Weights of a small image classifier: 14400 steps, 195000 training examples.
Rows from block 2 of a small image classifier, named by matrix and row number. Rows with one number belong to one neuron. Each number is 128 + 32 x the weight over its row's rms, rounded and kept within 0 to 255. All counts start at 0. Numbers have three digits each.
After each neuron's rows are labels from the 100 images, of 14848, where the neuron reaches its largest size: "peak on" is the class under the peak. Only what is clearly more common there than usual is listed. The data: seven-segment displays showing three digits.
# gate: MLP gate (model.blocks.2.mlp.gate.weight, 512x192), inputs 96-191
# fc1: MLP up (model.blocks.2.mlp.fc1.weight, 512x192), inputs 96-191
# fc2: MLP down (model.blocks.2.mlp.fc2.weight, 192x512, transposed), outputs 96-191

gate.46:158118132156181148145090115111105123177112086114135170173122115123130180128120083102169094081099129161115212086116178111118103118147091108155103157106092177151091116133126079150084097126138131143123142046111150120091147083123126145139035121066094094154116159050137137145202125186119091116
fc1.46:115107107087051085101145113124180165107156097126107070148136144133146115148136172129053133164181157113139056162102096151111173135110158167144141144078143143112212162161116169110169115114118154109154203171110122113129084175126098113144178150153115129072123085176143065115099096113188212114
fc2.46:115106131078141072158140093086140135103076176119149125113068144138127096130113104132187154129099090117099152118132170169149106100153150096111150157113122135215112174121114098100043079073176105152109105127137134113173162075134144121072115104103150169097185163065109128027143132083119172170
peak on: screen

gate.131:206138123094146136145140162148144135119092148144131122139067108147102078129081121121173133145164118102115085157107146113115104096124164179117136129171162110103102097161124183117086086146142119106192125110100092116116108133138135168143116162128062105164187103118090140175104124118143100098
fc1.131:073089079125117083160142137139145151074071154125123092154115120109165136175128127138184125109117099107150148098081122134158108107139144103083161114061181172159057117058127130138086168123118138187132119099092158107108151108051131132105107158138148160114143183113169240155138126167094175132
fc2.131:149183108081095062141122158106107159100095121120161172152113155157184167169138098169125121161067146105112140110154133080121180157159122084101145139156174103148073087097155174125120133124121154174147107100116154124129220126127135178150189125133133128086147182078160113160106105113131109169
peak on: lit segment

gate.42:097059148053113106097115122160183127134127139130057129141097122079135129122164117145143142112158124118122111110184129100103122113088068112070111149181102160147111087152200162129175115107115156117097170162185128116140087150131185132118130137105066094131108115060107136125106149121117185154
fc1.42:119056106120110097142139093141105129138060136116134096055157178137150174139183152123132203051182128115126164105199153081187143112095137153083176128122143145107146166078183085113101150112163131122125120072120105149130122176155133067095113191118129101202131118156119102120096147129125132107
fc2.42:158157081170125124160050158162183060111165112112147136085135154111169069140073063097080152133158137058150145096105113107152175133058158170127100075129190124100115093129111084118154142136155145147139114068081139121117128154098120119141186163105113135134132066183144121168093142114134145068
peak on: lit segment

gate.11:135100123091139128118154096092126103084154079126095088153101006114042095223133117107171161089127111135189144146114140126135105065106193106137110111132155153119177153143112118115141171118128088150151114098112089110115147098111108111172089173099160106133116174177171146127153120134119095127
fc1.11:093139129136127149212143191129105120146090069070141062150141142111081194103105163115118132146175141110105152122166176151086131092196131095076178115091121119099102067098113110161158168115139157157112182112126162128117090193124132148119153042114082100145168159117160116140122108101143179159
fc2.11:091078154090110129173137090072104160144123132181116198174163093201136131139125174116211162136146143136100125110132088137122111093167056129132128144117122137118104081184114170134134174100115122106116094138142175146148194105162209156135094174075106141107156136124158105121172154115167071081
peak on: screen

gate.59:181118130101094103115126125088116111164106098155078122186113063180095099084150032130179116093110129174126122159067121151191135121114157135091116194132124082145154106122108117105109183137132127118179077105101095128130140082107123140129142118104083187119136066096079169101197167107092137118
fc1.59:099071114135126125137104156129109081161077144140119083119069191182115125166093114151133169152106146131129092141123096109140139134089102106171131137103150198072178110135110147117144080142132102189138134151140106127108117171114120141111119086114163168117036182150144146105143093121107141117
fc2.59:120141121139129114068116111138168124180142091158086095136134112114097101172104116161203114127153181123162064121121153098136172157155216153077070153076103116199114140067068119141098166182124091164190082072142119108079120136180181165142118062099125150109114114083138149142142115117143146061
peak on: lit segment

gate.102:129110134106112087082161043099161105164150106166172106111076106105121083170091095130156109178078115089096116111114135161110107135006107126175132129177138128108122152171113173098103101092162114134152109155087117120121116124151125137160149123124075114125127116144121169143145114085108114164
fc1.102:156150126099144102141102222139134136133099104121124089129074185167129143117130102164126098084166094093111135127179104109123094136193088129079208136113155151152167115131141102147102110151071106161123074158081110164142207092126114133053094147105159121145163103149118119131154122072107139128
fc2.102:113153163110081138109095123159090146103101170121109166157149184152121122186084159117135151147135070134104085121126117087107188152135133107155109125128160089096170112135131136190204114125066141149098104138152174080150128078170184176084139138189189145071114171091153141083117136120103138084
peak on: lit segment

gate.205:115171108122120121134082131120153133179159105057115143124152087082109120167123063140170061151118177107119160126126145095130098107139144098170095155172114181135117187149147138187092160140141133128162192123104131107109119119129111090111199120147109156110149057167145112074108121159141095140
fc1.205:129144118124095137127144115079133154154161100155190121168110111162081153171152163154119112146092115167114103126108142108088111104138174147120142155128114171149102068044094109073122113149120083101160197138116179129097150114133135168099144141164165124128135078156117139154185117115095131203
fc2.205:150131109092043102125104102072125205125116169107069154087115137145148160154133154183105185109106099140077117139125145108116180089109164131106100156119123098140125104157122092103147069111116206076174147166126088124144142167162125138139203082099120068162109140067104188131075126117189105073
peak on: lit segment

gate.357:190171164127095127148090120121152087106164099154109147126130165170142156110133154042081134116112150148144112153118087095099170115146143115135128115089140115126110104124084151073153111115149130129189170155188151098171108115229130131132140139138142161037063123140087077141121136090169125096
fc1.357:068086125118134136097114134127142150167101129083204115114153084108132101128136056199221107154121111100117171123148142143125096124118127125150120179173106126105105113146178131183113158119107110127089096083103104136061146158060124129127095115119082111209179141112141191118115139144115164168
fc2.357:106139117125167127126104128114174094122119131087123121092144175173115133129123164137119130139054104160102144111106046118072106070184124130137106191156081135152127120143120119142124043130164122090116120116151132085089149183141153125089155193133150170135102149175131094086067128071114105057
peak on: surround

gate.199:105163109127151157155161111122156146094145156021040146093122118059153133185128088119089141140115172138155118152116149111109117121140112135131054089178129057156119085136144121119118128135082097105146113225132180121087159139148118115173147091164109129168111128136132141043070124134113118110
fc1.199:143137141122146118143198202037163165114125118059113166147128069205100104163114102111160084209123095160130175192144123165075128115082111136145130085140080091109150144124126133128139110082147111126139150133135141108105114157110111174169088073100152105192085172161096135100097075133094163089
fc2.199:119125203178152135076144195101171125149112073171114126104145104073101138105075133117099094181134160100090133129164154104037121148141114136146110182095129144099145146184197182127108098143182137144093125075131106151139099115080072148163158135086080121134126107121135121132125154117186174128
peak on: lit segment

gate.125:161116148128130122156117169065166132181124085154161153195110145057152125138127037100114113133100131101136133144141121169104157122132069131176114155115069108172129154079186143098173085106115091124091128045114127116053066059098063153130100164182164118113118129147115140158164166119116144120
fc1.125:139112144109121174108139126164121088145116153153101114144114176084122134131074098115104065150077138140122135113119178132116138111148146077094100074162166142149105127223180071176104062166134163171131097129138078100110091149139095155158195162137148087107120174115119156109144119054145169129
fc2.125:146124169186132142140110136084075156103085124104136102119104175151186072113105117081126106061100106149145122123136114209127148135128150126165150099133163103103086128168106118176129111134085113125154143123092198138106150068072048122086160130187135194137163127133089124040192085148109170149
peak on: surround

gate.296:138207093141146146123187101183191147107157082079199147172129105153135119140096109154076138144119130087129139120110118126156134189150084099143152096121095046115140154120154132085116204127085092124149095132130110157154074143159143135090203123109105092205185103119151106117126130132069167101
fc1.296:134112111193134134069187126150153113078115096149160133097124080106133112199130147135120132148091148087090135158091124148117081170164166102150197164149123100154151072120152098154104135112105245088188123106140144173124108113146115135143104123155121085137223134178114126129124144125090118157
fc2.296:148119137158127148136104058150127125131084124128134146165124159107138156097143099124181078188078122104088106138078119182112128090085100147119106109140099121098168169154141171104088115172148069057069119211132166074097175122179114089088152134149131119207124139122149148078138135161186145090
peak on: lit segment

gate.100:201113146136126173162135116097114102094157138057143112159143132148127134080150112147167156124099154145091133047130107154118147148105096104149147208189107067185147117148142112153159122139128100136134131109177108143131093076084107123139135125112198111136114187103136104180160080128125129165
fc1.100:103113176113147084086129139097166154152161144170176139042135104103091133146072120085109106143135155123139106163173121100109117100096109135121158091092107195104117137098096056124101067143182141135152155122065116131067123139174128151108108156150087148132097124148089151057097124123152131116
fc2.100:225121100094117147210127112125145129128125145105123136157178140165152091151148146174151179117105091159070110075094104144144133080145152197135100138181133032123105101105172168197169145123102149115157146159153127125162101108096130136120135103084132121116129117113174087140131125112144148147
peak on: surround

gate.151:076157159085146128126196116061116101140097146130176163116148115105110121056108118194109084119186133078132139084122126136128141112183113133175135144128151105090151054082192142138200159166164137121186103097092146148119103181093100146140160149118057129100139104098130129156100117189169127143
fc1.151:169196091165137118166113103106150141173138108131116092107150164143070115114112142107170179146132119142138152080124155147095147092104112109156144092128077150137150164153082141126098142118161103147059148141144113066162115107201152128152139144088143143118198169157127162105138111114129123099
fc2.151:146108109166133113116107122148138116142099071126158197175128159096126157099119076203083111148144112155120123133182185110169132100161060065111072118181075155080167166073176100098160160105155118135177125135084141096124153116139087132107151114111056123071129087144143106155161105159112141144
peak on: screen

gate.346:107139201147079102137128140140147180213133149163118149120067101164152146138084135093135108138127156156099117151141122133166144019112134114146153099140139148171102073103107132098141070105118130110105112107132135137065092090187150155126143120130123165181121179184093123090126181132103149115
fc1.346:085205241152065154118113133164094108174119122165101170097078069135138173134108115146130130186141158169118073139130110149119190092117101128147146106119117171153123136138060123073119100073067156106137094113089136154127099098130113142126172158130096150183103129137143129106112179121140143108
fc2.346:110112136216104091131150175107152135070121138120101141195162130090105127132131112134092133136094094096139156188112130103100108185082085159087104099117170159097139110179110111148178107107114181123136152111196074141116145098107127119108137088087128103090138149133109141114143150191130156093
peak on: surround

gate.148:132105088198136161154065156104098152104149140135125123092135162125073110141129097124097103146104164170092143120174135102099081143103041181205079139099110184075119135164152156153181130180136082118145168113124160134150144151089186124105101116154170120179124131131154132107167141192122102069
fc1.148:123098093198131179157078155136110151106152128089135095108128124138077111123110146124078087163091175185098113120201141114093102140125073185173071132096129158084100131154148154105168145183146068121204181117162167154142147143130170144104121105155186099176111118139137127118131141199117108042
fc2.148:119129126161136163174145152137110160113076158135098087156117167147110099092036077151131111147052107193106128149141112166106160104119148101127173051137081147120110126209116170131114132189127125135120124123133184118139135104123162192097103116085178132099185109070198155126122124108132120133
peak on: surround

gate.111:172191109156129159108107142093117090168138085064128132117110115167139154237120168050131135120105120156131161163152135061098119099078104079163124168112039147072123132101124114126137078178132123130152142112146131123128096128133179145157136077161160125121089125147128096067109162121157148090
fc1.111:142165119156125136105138141140107046140122115075128152143115122147103145178142121078091077164124113139125179188148122101096167118074102029120149206104084101156101150160097137142160121174115135105127168115134162123117137130125144142202162085079152121089091130102075148114136090154181137098
fc2.111:132091177155169197134120141093139159113060142155118150111106141166147174143125121137130062121149118094116109174162097120070111160106105211160092136099107146099138072126175136150115120124099085137114100147151098125109154136112118168143098155123100141198148064117150180129138112134141150169
peak on: surround

gate.295:081135130150090109143100127120112179107082144126137185146134070107139142149124140146084151081120153172147107141101124058151151065132150095062184136152099141165085114127174137178138099102087094166163204093085128138106134139095111124069188135152132125170198175146111179136100133164098059161
fc1.295:137130144115127109130140104086146139058100055132152112136128105131175152079152147125096152100132109129148090145061147140113140092168173078116171110118117108161107114113122182165132132158090135104102174112113132159143192157079158130087137164119166133167130194137129181131137113146195077151
fc2.295:110105099089208150160167136123158110097095199136148168116100146137094112095136130094134136132115158094127117155100140112117140143116108073099140182155162137123200094074143125147139140168134117141124155176182138103170092099160134085183057138173093110114136173111181156050086101114098195105
peak on: screen

gate.304:142108159145125127141106126157083144084131137105112146158125155116154145179162167114149131148145175153177127102080120134143067051187180101084121081111140124121115142113180154154168177081219167155088178137157160093165099077143135098088086156137125156091139181136136126144118117158173117070
fc1.304:114169097114125092165085135125146166083069129121146174149109088113138181155134159100144067072147117123148130156048126111156127080136121120067137059086198150126126133099146155117164165139165139120164147207125137154118141084152128165122103121127134131080145142139195109143086168129170148147
fc2.304:136173118138145124153182060098116149170086139178146134168082119118095158146175132122110106100153117114115078181178121043070150100105160136162149116132148150126145102151115162110152130157096155112075155127121117153124143103135081182140140075148109170125099160047179152142147180139110130171
peak on: surround

gate.475:094202116114123139113145141130120161127115122154137145115090139125125118121179165194191097098073114136097061112142139141140060126161082122094129128177132138116110101111116164162135094087130149064158113116118164129190121124114171110074160180139122072111128095109154103144160133174133067148
fc1.475:186162136104152142159153116138139101128128097161150129144085139141151159114170185137134095139156126109096060150122113139085069111129084107148081097125114137122085105095145121121135096121094127046160145104149128138144153115117175130156164155166138117136119141098099168135153167167159131139
fc2.475:133123096160093077134181164175144129074093144136132176101150132109118123169142182082118162121135080087099156125109133088152150137144109052123133184151105129152161132118130132149093117170061079182079126181184142027123132126169179146044082164166169154146188158151147164157116121101066158132
peak on: screen